From a checkpoint of a small contrastive audio-text model: log mel input, 26041 training examples.
Rows from block 3 of the text encoder of a small contrastive audio-text model, named by matrix and row number. Rows with one number belong to one neuron. Each number is 50 + 10 x the weight over its row's rms, rounded and kept within 0 to 99. All counts start at 0.
Before each neuron's rows are labels from the 100 texts, of 14848, where the neuron reaches its largest size: "fires on" is the input token at the peak. Only what is clearly more common there than usual is listed. The data: Morse code for random letters and digits, with fading, noise and interfering tones.
# gate: MLP gate (text_encoder.blocks.3.mlp.gate.weight, 512x256), inputs 0-127
# fc1: MLP up (text_encoder.blocks.3.mlp.fc1.weight, 512x256), inputs 0-127
# fc2: MLP down (text_encoder.blocks.3.mlp.fc2.weight, 256x512, transposed), outputs 0-127

fires on: "v"; "n"
gate.321:42 61 42 61 68 38 66 33 53 58 42 59 46 40 47 47 57 45 57 59 56 46 47 56 47 57 49 36 45 54 38 18 41 40 41 69 63 60 32 32 57 57 45 48 60 50 53 52 54 38 56 49 31 35 45 45 52 53 61 55 54 52 45 58 55 52 46 58 62 63 50 33 47 61 49 48 60 57 60 48 55 35 52 77 61 72 45 68 37 37 45 54 57 55 56 50 50 52 50 58 57 38 52 47 60 53 42 46 54 49 45 54 40 50 39 25 57 57 58 44 40 48 51 46 65 47 38 44
fc1.321:32 49 46 49 48 47 59 33 34 37 53 55 42 44 43 39 61 50 48 48 59 51 56 41 51 57 57 30 45 49 46 51 58 49 62 46 48 42 67 34 46 52 41 58 57 48 31 60 44 71 74 58 69 48 53 44 32 42 58 38 53 58 43 65 71 56 47 44 64 57 71 43 62 57 61 69 25 61 55 47 55 49 56 55 54 46 58 57 65 44 54 51 39 38 47 60 48 50 55 44 53 66 50 40 27 42 47 42 56 39 43 53 49 68 53 52 63 52 57 44 41 51 51 40 50 50 66 44
fc2.321:47 63 58 54 57 47 53 60 45 52 38 66 45 43 57 37 48 43 46 52 62 40 43 46 61 48 65 32 57 50 51 44 56 36 56 42 54 34 55 33 44 49 50 62 64 55 44 39 50 69 69 57 66 36 33 49 41 46 65 49 54 44 36 56 42 65 46 51 56 46 46 45 52 62 57 55 39 45 42 39 56 64 77 47 50 55 51 56 50 53 50 50 43 34 48 56 53 29 53 52 52 65 57 62 33 64 37 35 50 57 54 41 43 47 61 56 45 55 31 44 38 51 47 50 33 47 47 39

fires on: "w"; "r"; "o"; "j"
gate.211:57 46 42 55 58 40 61 58 64 67 42 73 33 62 66 47 39 41 41 60 54 46 62 31 69 35 50 40 44 57 48 58 41 65 62 48 50 59 31 55 62 31 58 56 63 49 48 55 53 45 53 45 59 58 38 46 52 68 46 58 32 41 47 59 39 32 57 34 50 52 51 63 53 46 46 59 37 39 56 35 45 52 45 50 38 41 70 36 52 50 47 56 51 52 46 51 55 49 53 51 60 42 36 49 72 57 44 45 46 64 36 55 62 66 72 64 35 66 68 39 55 45 55 41 56 37 43 50
fc1.211:31 36 55 52 48 44 39 52 45 30 61 47 43 24 51 47 52 51 68 29 49 57 49 66 44 54 67 54 46 53 40 40 59 47 54 59 42 49 70 43 40 68 53 38 49 42 64 43 60 57 52 55 36 55 49 42 45 38 65 55 64 60 37 49 66 66 60 49 63 43 53 41 44 57 37 60 58 44 48 53 51 49 51 40 48 64 39 69 64 52 47 45 48 49 55 43 61 64 58 47 46 55 55 69 31 38 59 70 59 48 51 60 47 36 41 50 57 36 51 60 61 53 56 45 42 59 47 63
fc2.211:43 51 68 56 49 50 53 59 58 29 65 67 54 50 45 71 50 58 64 56 49 56 31 54 46 60 59 55 49 49 52 57 52 51 60 41 42 42 57 52 57 46 44 46 44 62 61 67 43 67 58 60 43 42 40 33 59 46 60 68 40 54 42 65 63 64 54 46 67 62 62 37 61 48 38 57 56 46 61 29 55 50 57 46 49 61 73 66 68 44 42 71 64 38 62 36 62 47 50 50 37 50 58 44 52 32 52 68 47 62 34 47 56 39 39 55 49 44 58 57 49 51 57 46 44 51 60 63

fires on: "w"; "v"; "u"; "a"
gate.176:42 44 58 40 61 54 37 63 75 48 53 51 51 60 40 37 58 51 56 45 48 38 64 52 70 56 75 47 55 65 48 35 48 43 64 59 37 53 45 45 56 64 50 56 40 47 43 56 56 54 42 53 51 53 46 51 55 52 47 58 43 56 58 37 33 68 46 54 61 51 53 45 37 53 40 46 32 34 65 42 53 52 48 50 71 65 60 65 51 43 45 52 52 55 49 54 63 40 43 38 50 57 65 32 56 66 42 50 50 27 58 55 63 46 43 27 48 49 49 54 62 57 48 61 61 57 39 56
fc1.176:38 41 53 50 72 45 48 50 77 36 35 46 58 55 65 62 54 51 48 51 58 59 51 47 46 37 55 47 50 61 62 56 55 50 52 45 52 49 40 51 40 49 55 39 28 55 46 51 74 53 54 56 37 40 44 52 56 54 33 29 46 34 47 35 49 41 54 53 46 33 59 73 67 65 38 52 57 43 60 60 32 68 66 50 27 52 58 48 60 42 52 41 34 51 40 50 37 43 51 44 44 56 62 57 41 41 35 60 41 61 14 37 62 53 57 49 33 53 46 44 42 56 53 44 57 53 39 38
fc2.176:32 51 54 49 54 47 57 49 58 58 43 58 53 59 45 78 62 52 45 43 51 34 61 53 43 52 63 34 54 45 57 64 30 52 54 50 50 58 29 46 46 35 67 58 24 67 49 63 47 62 83 49 58 43 41 54 55 55 34 53 51 56 58 38 37 62 43 45 42 39 40 61 73 59 43 44 45 50 54 45 48 39 60 61 47 51 39 63 50 52 30 41 47 48 58 38 37 51 36 49 44 46 57 53 55 65 51 59 37 45 40 53 53 46 48 44 48 55 56 33 47 50 45 49 61 54 46 38

fires on: "i"; "a"; "e"; "s"
gate.240:63 57 43 63 45 41 47 63 40 38 46 61 50 57 54 52 39 58 59 46 41 47 70 48 67 59 37 43 46 42 46 48 64 58 51 46 42 48 49 51 56 48 39 55 43 39 68 45 57 72 34 38 52 43 43 56 47 42 60 51 59 51 53 47 42 52 57 54 42 47 48 49 42 56 47 48 39 58 45 46 58 41 59 45 40 34 24 48 54 49 48 60 33 49 56 63 60 66 40 50 62 58 38 31 46 53 47 58 37 47 35 58 39 46 31 46 49 39 40 55 46 52 41 32 47 59 53 54
fc1.240:41 37 52 51 62 55 64 43 47 54 47 39 62 58 37 56 71 51 41 45 54 39 44 35 50 61 65 41 37 50 65 60 46 42 26 42 52 44 35 38 48 54 69 58 50 57 41 41 52 56 55 55 46 54 46 40 65 59 64 57 46 49 68 59 63 58 34 47 42 63 57 35 45 63 50 55 48 32 54 61 37 59 54 49 59 65 52 44 49 50 56 46 59 60 53 48 36 28 40 43 51 46 74 66 49 50 47 43 61 50 37 37 55 34 65 57 61 48 45 62 55 36 50 38 55 33 41 44
fc2.240:57 46 52 53 62 50 74 55 42 54 43 56 42 36 51 55 67 36 47 61 51 59 60 41 34 48 65 40 49 56 62 47 39 52 43 41 56 40 53 49 47 51 39 60 44 56 44 33 64 44 50 50 66 47 39 37 50 48 69 53 42 47 68 52 62 60 34 49 35 73 45 52 54 52 59 53 49 59 68 61 50 36 47 63 41 69 44 53 60 52 44 59 68 43 53 49 46 55 51 49 61 73 64 27 37 58 54 49 49 52 47 61 48 48 50 50 53 48 55 55 39 45 46 38 59 43 45 58

fires on: "i"; "l"; "e"; "3"
gate.107:62 51 52 24 45 59 49 49 43 42 51 37 48 56 47 51 62 42 41 41 32 35 50 23 67 50 47 53 42 60 54 50 41 53 40 38 60 52 31 35 62 46 50 40 41 36 33 54 34 49 75 53 50 67 63 42 33 44 50 43 56 45 56 43 57 64 55 42 50 55 58 40 49 39 45 51 45 55 51 57 51 56 55 53 42 60 56 55 49 48 45 59 29 43 38 63 46 60 53 47 36 52 41 61 58 43 55 47 58 61 63 52 44 55 65 36 39 48 57 49 41 37 33 44 39 44 47 62
fc1.107:56 41 42 36 49 50 55 49 47 47 46 27 62 52 55 49 66 49 46 43 55 51 62 44 57 51 47 54 51 53 31 59 55 42 46 42 60 49 40 48 58 62 46 38 44 41 42 56 53 42 45 47 37 47 57 41 50 36 40 58 74 54 59 44 42 59 49 43 28 59 55 63 44 46 49 49 44 66 62 58 51 56 59 49 46 42 42 67 55 62 53 50 50 64 50 41 53 57 53 58 40 49 43 49 60 54 57 59 55 46 45 57 53 57 41 40 55 59 69 69 41 52 33 34 45 35 45 58
fc2.107:45 57 43 65 35 59 43 63 65 49 44 41 42 69 55 56 61 43 53 47 66 51 57 59 45 50 46 43 55 46 41 52 44 37 63 71 43 65 53 63 44 57 56 50 55 45 53 44 45 31 49 43 57 55 43 36 44 40 48 64 68 49 62 48 40 39 43 57 52 58 59 47 36 58 59 49 39 47 36 56 60 51 63 69 58 54 48 52 51 39 69 47 43 56 60 63 61 50 44 66 57 64 47 43 39 56 74 74 48 51 48 44 44 52 52 57 50 51 55 43 25 39 48 49 42 40 40 60

fires on: "i"; "s"
gate.394:59 61 38 38 56 46 40 38 40 58 35 70 52 59 46 49 39 54 40 58 34 46 38 39 49 61 61 40 29 64 48 41 25 49 72 40 66 66 42 55 55 42 52 47 46 66 63 38 51 30 67 45 62 50 62 41 63 35 52 47 53 28 46 43 39 30 54 53 53 57 37 55 54 46 37 28 55 57 50 51 29 60 54 47 59 62 56 64 51 41 57 56 48 44 46 49 44 57 49 42 55 45 38 32 41 53 54 52 38 60 25 45 56 48 38 49 45 59 36 35 53 44 45 40 55 40 58 51
fc1.394:64 38 48 68 51 60 47 59 68 43 45 28 75 42 57 34 31 40 53 37 80 60 45 44 36 61 53 44 62 59 56 43 58 58 53 58 38 35 49 54 37 60 55 55 49 48 62 58 47 40 42 66 59 48 35 45 60 66 49 61 41 46 51 27 49 43 42 50 54 63 52 54 65 51 46 32 45 59 62 57 41 62 36 40 57 44 49 35 46 55 49 40 44 79 50 63 37 53 52 55 49 41 47 59 60 57 41 52 62 43 55 61 65 36 36 52 59 66 56 62 46 46 53 56 60 52 63 52
fc2.394:47 33 60 54 38 49 37 56 41 69 50 53 53 56 49 66 53 60 30 48 52 52 40 40 52 66 58 36 48 58 52 61 41 51 41 53 56 32 45 60 39 59 44 40 42 67 62 50 65 48 50 49 41 47 51 39 55 37 50 34 38 51 64 36 55 24 60 36 61 36 49 65 62 47 60 54 54 51 55 62 40 49 45 62 48 65 61 62 61 60 36 57 42 62 51 43 51 46 54 36 76 59 65 52 52 46 40 56 70 37 67 61 41 58 43 58 39 44 45 61 55 56 56 61 71 53 51 64

fires on: "w"
gate.503:62 41 46 41 60 64 69 55 47 47 31 51 70 70 47 48 45 62 58 38 54 50 29 48 48 49 56 49 42 62 39 50 48 61 51 40 56 54 55 50 45 46 49 46 26 42 46 71 59 34 46 62 30 35 34 41 49 65 33 67 47 45 54 38 38 54 43 45 35 62 50 53 37 41 47 51 60 22 58 41 59 59 54 55 49 68 57 46 59 49 44 51 45 57 49 62 46 58 47 57 58 53 53 39 59 44 52 61 43 41 54 52 55 63 48 46 47 47 49 46 47 59 37 55 40 52 47 58
fc1.503:36 32 47 54 50 65 37 59 58 49 74 66 61 70 52 46 43 59 52 63 53 48 53 52 63 49 44 35 35 39 62 46 62 52 50 69 50 33 46 45 52 52 57 46 56 57 51 40 32 61 60 56 49 64 48 50 60 49 58 63 52 40 63 60 79 44 51 69 61 53 44 45 69 62 32 60 51 48 61 54 47 51 68 40 43 31 64 59 45 47 35 46 56 44 60 53 67 56 46 51 38 37 60 53 29 44 51 38 46 47 37 45 45 54 55 44 76 49 46 56 48 42 48 43 69 57 51 54
fc2.503:39 44 58 35 53 39 35 32 44 48 51 51 58 44 27 54 57 43 54 46 59 60 61 68 53 64 57 38 51 43 67 60 36 47 58 75 49 40 44 36 35 50 55 42 50 58 61 46 36 58 50 50 31 46 42 40 45 49 76 58 53 41 61 45 60 44 46 47 79 50 44 59 63 43 45 53 44 49 72 41 40 59 44 31 67 32 45 52 42 54 45 62 53 51 46 51 56 46 48 40 38 38 41 56 35 47 39 37 48 42 75 44 37 49 50 49 54 51 44 59 43 55 58 46 54 58 52 56

fires on: "v"; "e"; "u"
gate.496:54 25 55 62 56 36 55 81 43 52 32 55 58 57 48 36 58 64 56 52 44 69 49 82 55 47 56 40 44 50 41 50 73 50 42 60 48 60 40 44 55 42 47 53 46 61 40 50 61 68 61 44 46 28 51 38 57 43 51 53 55 65 57 48 49 50 38 50 63 63 53 51 46 46 32 43 48 51 52 53 72 51 67 47 49 52 41 52 58 48 28 51 63 48 44 56 52 50 48 50 64 46 56 61 55 57 44 51 34 41 42 51 55 48 41 63 49 38 49 65 58 50 46 48 74 54 47 35
fc1.496:39 35 50 51 74 44 45 34 43 53 72 60 67 60 50 61 61 45 61 45 50 48 45 46 46 71 33 46 40 48 48 47 41 55 57 51 37 42 52 50 40 59 46 48 43 70 76 64 37 62 51 71 37 39 55 45 67 31 68 62 37 64 47 61 39 47 62 58 59 59 47 47 37 45 35 37 44 41 51 59 51 61 47 61 40 53 45 45 40 48 56 42 49 48 48 47 42 52 63 51 50 52 41 40 39 42 45 47 52 47 43 69 46 55 24 39 52 46 52 66 50 40 56 61 36 41 57 44
fc2.496:48 51 45 54 62 24 53 43 47 65 71 58 41 57 55 53 51 38 35 44 42 31 64 59 56 64 41 53 57 47 56 43 34 49 68 46 58 50 46 50 51 46 56 43 45 68 66 51 33 54 52 62 41 48 44 62 59 42 76 56 63 40 40 65 38 40 59 48 68 53 41 27 54 42 57 32 51 48 58 45 59 56 53 45 61 55 39 41 22 44 57 52 44 64 43 54 43 32 72 46 59 63 37 53 45 60 49 54 44 57 50 53 46 64 43 40 49 57 47 42 36 47 48 49 45 54 48 62

fires on: "<end>"
gate.456:49 41 50 46 55 34 62 52 52 54 43 43 62 68 54 43 71 47 33 62 46 58 64 57 43 46 49 45 55 34 48 62 45 48 56 67 63 49 52 26 43 63 55 35 71 57 63 45 51 40 49 38 42 57 51 54 59 41 46 57 56 43 33 40 49 57 33 43 46 47 23 62 49 56 58 56 58 44 34 28 43 34 40 49 42 51 65 46 61 68 51 36 55 44 32 36 58 60 45 62 68 66 64 64 49 56 57 42 56 37 47 60 47 57 43 55 62 27 59 61 46 44 55 39 59 53 57 56
fc1.456:59 50 58 56 70 50 43 51 47 55 42 49 37 44 60 58 62 54 39 44 42 60 53 41 54 57 41 58 52 50 53 45 52 45 40 43 32 47 50 72 40 42 72 69 54 41 34 53 52 43 80 60 61 61 51 47 35 53 46 49 65 35 70 54 47 60 68 49 64 48 53 48 62 46 51 53 56 54 66 54 29 40 39 58 69 54 60 44 51 52 48 55 67 47 46 38 51 57 31 46 58 33 31 47 53 47 42 56 53 47 39 42 46 53 50 51 31 54 40 55 49 45 43 58 42 36 48 40
fc2.456:62 47 51 60 65 40 34 50 63 51 29 56 34 40 56 54 38 55 37 53 54 35 51 57 60 44 63 43 54 57 35 42 64 39 60 44 31 63 66 62 58 58 58 69 73 56 30 30 29 61 61 51 42 59 55 54 62 52 53 46 40 42 58 42 46 69 47 61 49 41 49 42 27 55 39 45 67 56 33 38 34 54 46 57 53 34 47 43 53 60 56 32 59 47 45 43 33 59 45 39 58 62 54 46 52 45 48 59 58 30 57 63 59 65 45 61 47 48 47 24 58 55 71 54 43 57 55 56

fires on: "i"; "y"; "s"
gate.350:43 47 45 46 59 49 73 39 46 43 49 50 63 43 54 65 47 33 55 64 39 53 49 43 44 43 54 55 53 43 50 62 65 53 73 61 42 41 36 53 51 41 40 51 43 66 66 47 57 46 47 47 57 40 60 46 53 66 31 37 47 32 66 65 53 48 56 40 41 40 62 65 59 52 49 67 63 57 39 42 39 74 51 29 35 38 46 44 50 72 51 42 45 42 53 47 36 57 46 49 45 51 33 48 58 35 37 52 43 50 45 39 68 67 45 53 36 59 57 74 57 40 44 45 59 44 35 25
fc1.350:48 54 38 50 60 51 59 28 49 58 60 57 63 53 40 53 47 32 59 54 65 58 50 46 48 60 26 54 50 48 58 46 70 53 61 55 41 56 48 35 43 53 53 51 40 66 53 61 54 25 53 40 42 35 49 45 46 56 64 56 51 33 47 66 43 57 41 45 64 48 46 59 53 59 43 52 73 53 46 47 42 48 43 41 46 50 51 52 60 57 35 48 38 49 56 34 35 39 49 48 45 60 39 61 48 45 53 54 46 53 43 72 48 52 34 55 56 67 60 50 41 31 32 60 52 38 49 44
fc2.350:49 56 28 64 49 50 63 45 62 43 51 43 42 60 51 38 51 45 57 59 43 70 59 57 56 36 58 38 53 53 43 46 35 45 58 53 27 55 44 38 64 41 45 46 56 61 50 56 54 37 64 58 48 34 53 53 55 43 52 29 50 54 32 68 41 40 33 47 65 37 59 62 55 57 42 37 70 38 45 53 42 51 30 56 52 61 41 60 54 42 42 53 36 38 44 50 61 64 51 34 41 53 34 49 44 36 48 62 57 58 60 64 45 60 54 52 64 58 55 53 70 55 39 45 60 34 38 55

fires on: "o"; "w"; "j"
gate.497:29 64 64 55 49 47 55 38 52 37 48 45 54 56 53 70 60 48 54 39 61 48 60 52 62 48 65 58 57 45 61 68 36 47 40 55 55 60 40 38 69 61 40 40 53 48 58 46 57 39 55 64 51 44 24 50 43 35 64 47 57 60 53 69 47 35 59 59 69 47 59 58 38 51 46 35 46 39 51 49 35 29 46 42 54 63 46 51 34 47 32 46 60 66 51 40 50 47 55 60 56 39 52 42 63 31 63 42 55 42 49 52 35 46 46 70 49 49 43 49 57 33 45 28 60 47 21 52
fc1.497:62 46 43 53 56 43 53 48 46 57 49 63 55 53 55 28 61 43 52 55 51 60 47 38 43 56 41 51 43 49 52 62 51 66 52 55 63 59 42 58 44 52 54 44 43 63 38 59 78 48 39 53 52 42 57 35 46 47 40 58 36 58 39 63 54 55 49 56 49 58 32 35 83 62 57 51 58 32 43 67 70 67 53 60 47 52 39 51 57 40 40 53 48 40 58 33 63 35 39 63 44 39 53 49 56 53 31 47 43 43 38 47 32 66 50 39 41 47 52 56 50 61 64 53 42 51 48 50
fc2.497:54 68 59 59 54 45 39 47 49 57 57 69 52 45 59 29 49 28 62 47 48 33 59 56 69 69 53 36 38 48 46 43 28 58 43 60 51 52 51 54 39 57 30 38 47 51 42 35 53 45 28 50 46 51 55 35 45 48 54 61 26 57 46 69 41 49 60 45 51 60 44 46 57 57 52 69 55 40 27 61 46 66 58 50 39 52 41 52 48 49 34 54 47 64 51 45 53 39 43 56 59 44 54 51 66 43 51 62 55 48 44 58 37 59 43 38 41 49 39 43 39 53 65 56 35 49 52 55

fires on: "o"; "r"; "n"; "g"
gate.65:20 38 45 49 67 63 43 36 44 57 39 53 32 40 60 56 41 51 61 60 57 48 50 42 35 49 53 40 60 38 61 57 51 46 51 50 54 49 50 54 57 42 48 45 53 40 48 57 53 53 60 51 50 65 42 42 64 65 47 64 52 58 32 60 43 53 55 55 54 55 47 53 51 41 35 47 64 41 54 58 46 48 60 42 70 47 39 62 53 54 53 45 43 59 68 46 48 43 56 55 58 28 60 67 45 56 30 41 36 55 49 64 53 58 69 43 47 50 60 47 36 31 43 45 51 41 47 60
fc1.65:46 50 74 44 69 67 45 40 52 49 48 56 42 40 72 46 50 62 41 54 57 43 46 34 36 49 50 63 63 38 42 69 69 46 48 70 31 58 48 37 53 27 50 53 44 49 62 46 25 48 64 51 44 63 58 49 56 65 56 48 48 60 46 42 68 48 40 48 38 43 50 61 54 44 50 42 81 48 36 49 51 56 67 40 68 62 52 55 40 57 55 41 64 45 53 50 49 55 56 51 57 45 37 59 45 52 54 54 42 67 51 48 49 71 72 45 55 49 58 60 48 57 43 44 57 43 51 62
fc2.65:31 44 29 54 37 57 41 53 50 43 48 50 54 64 43 59 46 36 53 44 49 45 42 45 65 56 68 52 69 40 59 55 57 34 60 53 59 59 37 47 46 48 50 44 47 42 56 54 48 45 60 33 53 60 50 63 54 47 28 37 51 66 47 53 37 47 51 32 48 52 58 58 64 40 47 48 60 48 58 48 62 56 48 66 31 42 42 42 45 34 45 38 30 43 63 56 51 48 55 52 60 23 41 44 49 58 25 41 52 45 46 63 42 44 33 53 50 52 68 51 55 51 58 69 60 45 50 59

fires on: "<end>"
gate.109:52 63 55 72 58 42 51 41 56 58 49 61 36 53 34 36 49 53 54 55 56 38 51 59 46 43 51 39 58 54 56 47 42 50 34 79 60 52 51 51 44 52 55 49 48 46 37 40 61 52 52 43 43 63 62 54 54 44 57 49 46 80 24 50 53 59 35 52 56 34 53 49 42 49 53 44 52 62 65 54 56 21 62 51 47 47 49 55 48 59 41 54 59 43 60 45 39 47 53 44 41 61 41 56 72 61 60 44 60 36 44 38 53 57 44 55 51 56 70 46 60 49 47 46 54 54 51 79
fc1.109:51 57 39 46 38 46 48 56 32 52 51 56 63 46 53 67 36 51 56 52 42 61 57 44 35 55 40 48 40 55 48 51 34 39 60 26 48 51 52 44 49 39 44 42 36 50 63 61 56 45 59 48 49 46 46 47 47 57 46 54 57 23 56 59 69 53 58 64 49 49 52 59 56 47 35 50 32 38 64 39 55 76 48 47 44 54 44 38 39 69 57 52 46 56 56 49 55 57 59 50 47 59 65 55 35 45 49 49 46 47 61 42 40 45 31 34 52 50 37 52 50 46 60 36 60 42 44 44
fc2.109:63 61 42 51 49 32 55 59 43 59 36 62 60 47 60 54 29 54 43 42 43 54 40 72 48 47 36 49 60 28 38 46 44 65 46 32 41 52 55 32 50 49 55 43 64 47 42 52 64 67 31 40 45 76 52 41 54 67 54 38 47 39 46 53 39 49 46 53 46 39 34 49 51 38 46 34 35 63 51 50 57 59 58 40 38 52 54 48 31 73 55 24 60 73 57 51 48 51 46 38 52 33 60 49 58 42 58 52 50 52 45 38 30 49 58 60 53 46 55 49 76 38 47 55 63 56 53 49

fires on: "v"; "e"; "x"; "i"
gate.140:61 47 44 41 53 53 51 45 44 51 36 38 46 46 63 49 46 31 70 61 50 56 51 51 53 49 56 65 61 42 57 47 40 47 63 49 48 58 36 56 38 39 56 51 48 63 66 28 62 37 63 55 39 39 64 52 52 39 60 54 50 52 61 53 59 47 47 55 50 35 47 48 39 44 41 48 49 57 66 49 53 56 78 61 50 64 47 52 47 42 63 51 46 40 65 42 60 59 46 53 53 53 50 49 53 41 52 32 39 48 52 51 52 41 56 40 52 78 42 72 31 31 35 67 52 42 45 51
fc1.140:63 58 41 35 31 58 45 56 47 37 45 51 36 56 60 41 34 48 55 62 40 58 52 42 50 45 45 69 58 70 46 53 54 61 45 52 69 45 44 47 40 46 60 43 57 52 42 34 39 48 58 53 40 69 63 40 53 47 55 53 50 45 43 38 58 61 57 46 45 24 32 43 45 44 43 46 33 55 48 66 56 68 46 39 37 45 44 44 47 44 60 52 61 46 54 71 53 47 63 51 35 56 59 49 70 36 48 49 30 62 65 45 50 49 66 46 49 70 60 62 44 65 42 66 45 37 68 34
fc2.140:59 56 44 42 51 67 64 49 44 43 43 55 38 55 53 44 49 50 52 66 58 49 51 49 49 51 65 65 65 60 45 47 45 39 48 57 50 47 45 44 63 51 59 38 51 56 50 37 30 53 43 44 49 64 45 28 62 54 63 44 42 44 62 44 55 57 37 59 60 39 35 49 50 74 39 47 32 40 61 63 51 53 45 48 13 40 45 60 57 68 68 55 46 46 51 67 57 55 64 39 39 56 62 43 62 41 50 50 30 44 72 43 55 43 59 51 50 66 42 51 55 74 39 65 63 41 63 47

fires on: "i"; "t"; "s"
gate.169:40 49 59 51 36 31 50 49 57 43 54 58 54 48 52 60 42 50 45 55 45 57 45 45 52 50 39 35 35 35 50 48 56 42 54 70 46 50 50 52 46 49 51 67 65 51 61 51 42 56 50 32 62 58 55 57 49 39 33 50 50 37 65 47 59 67 57 47 47 62 48 33 53 40 67 47 45 56 43 40 52 56 73 50 46 47 65 50 44 72 56 39 30 57 58 69 60 49 40 64 48 41 52 47 53 40 49 55 42 71 56 58 41 47 56 47 54 45 42 34 53 47 25 59 47 38 37 55
fc1.169:52 52 59 47 50 53 60 51 57 52 51 58 63 72 52 59 54 40 55 58 60 48 35 65 45 60 30 39 52 45 47 58 54 43 45 63 40 62 47 63 42 62 58 62 64 58 72 48 37 42 45 41 85 47 62 56 37 45 55 46 57 53 45 58 44 72 50 54 43 84 56 32 39 44 47 49 25 59 42 49 62 61 56 56 32 37 76 56 59 56 58 44 34 58 36 61 44 44 52 43 51 41 54 56 51 45 33 66 54 46 51 56 50 51 42 49 58 34 51 45 49 48 53 62 44 42 43 49
fc2.169:29 48 54 37 61 55 55 43 47 41 36 47 55 59 59 73 54 51 48 61 74 43 56 47 54 53 44 44 51 39 56 46 31 49 40 20 38 62 54 58 45 60 50 55 62 57 46 39 38 56 48 45 46 55 60 33 44 51 42 69 78 39 59 50 52 53 55 57 50 58 62 23 39 69 56 54 40 58 62 57 58 57 46 45 55 45 55 46 42 80 52 67 46 58 55 50 37 55 61 54 55 53 46 53 26 61 44 56 62 34 44 59 73 58 45 48 46 45 42 63 50 38 49 59 52 56 50 55

fires on: "i"; "5"; "3"
gate.416:52 63 45 49 38 50 36 56 36 61 68 73 68 64 54 49 48 35 51 61 52 51 55 27 59 58 27 35 40 44 45 27 39 50 57 50 53 48 57 58 37 49 63 60 44 56 61 60 46 41 47 39 63 46 46 54 56 64 58 55 41 53 38 50 37 67 51 70 55 43 38 38 50 57 40 52 22 53 53 45 59 55 57 49 58 53 54 55 61 48 66 64 46 42 69 48 43 51 54 52 55 63 50 60 40 56 49 38 53 40 54 41 38 33 45 49 55 58 43 45 60 43 40 71 42 60 56 64
fc1.416:57 68 35 56 38 42 59 51 43 61 54 66 51 63 37 40 49 27 48 45 55 62 71 52 44 42 40 54 42 35 42 53 57 46 59 57 60 60 46 58 61 46 52 42 39 62 62 40 40 38 54 69 48 38 49 36 47 52 46 42 40 52 42 40 44 50 66 48 50 31 42 52 51 65 52 49 43 47 54 63 42 44 65 35 66 41 53 45 63 43 44 61 39 42 50 54 46 51 49 34 46 41 53 52 60 47 46 61 26 33 47 58 47 47 41 48 51 48 58 34 44 44 58 57 57 37 58 87
fc2.416:56 61 49 41 32 43 46 58 58 48 55 49 55 54 26 55 49 40 51 50 61 53 49 68 43 35 38 44 42 57 49 51 50 27 46 41 71 56 45 49 50 70 66 49 50 30 47 52 56 47 47 51 22 39 54 37 62 42 58 53 63 44 48 38 35 54 41 41 69 40 54 50 67 58 41 47 47 47 61 53 50 54 40 24 58 40 47 51 55 55 66 62 54 53 47 64 45 49 33 56 66 52 54 48 53 55 31 62 38 48 62 55 45 55 53 48 41 50 37 47 57 48 60 47 65 46 63 62

fires on: "i"; "m"
gate.54:61 54 37 36 59 42 34 57 53 59 51 32 41 46 42 54 45 58 45 50 35 63 43 54 46 39 62 42 40 59 73 74 43 54 63 53 55 58 54 42 45 50 53 50 54 54 60 45 48 51 45 42 43 53 72 50 67 69 29 52 55 36 37 27 47 52 48 46 43 46 55 59 42 52 44 58 53 44 47 60 60 55 51 57 42 66 57 30 68 42 39 43 25 68 62 41 58 46 47 45 36 62 23 41 50 41 36 52 49 53 58 56 60 62 46 48 55 48 55 45 59 49 46 58 35 57 58 53
fc1.54:44 48 46 19 54 61 51 42 62 52 61 42 40 57 49 73 59 42 41 50 38 58 43 41 41 39 54 55 42 52 40 53 53 44 74 61 60 69 57 40 52 67 57 42 59 60 54 51 40 48 46 57 47 54 70 58 55 56 54 50 66 46 63 41 30 48 53 51 43 59 22 53 42 54 55 62 56 38 46 64 54 80 56 75 42 45 44 57 53 40 52 57 34 53 67 46 41 49 57 53 35 63 39 45 38 42 50 53 48 65 43 43 49 41 56 61 56 56 68 39 58 59 46 53 38 62 41 29
fc2.54:50 69 51 54 56 70 50 52 62 52 41 64 51 37 51 57 45 41 56 44 59 58 37 53 40 47 55 57 39 51 16 43 50 48 49 46 67 66 62 54 31 53 72 41 50 49 61 53 44 54 51 50 47 45 53 49 33 54 50 56 58 52 60 61 45 53 57 55 74 61 36 62 51 53 42 59 32 49 45 51 29 56 43 39 23 41 35 64 61 49 53 52 62 51 61 52 37 38 43 59 42 59 44 40 54 47 56 46 61 40 47 50 43 48 60 55 48 44 56 54 56 61 51 38 61 73 38 23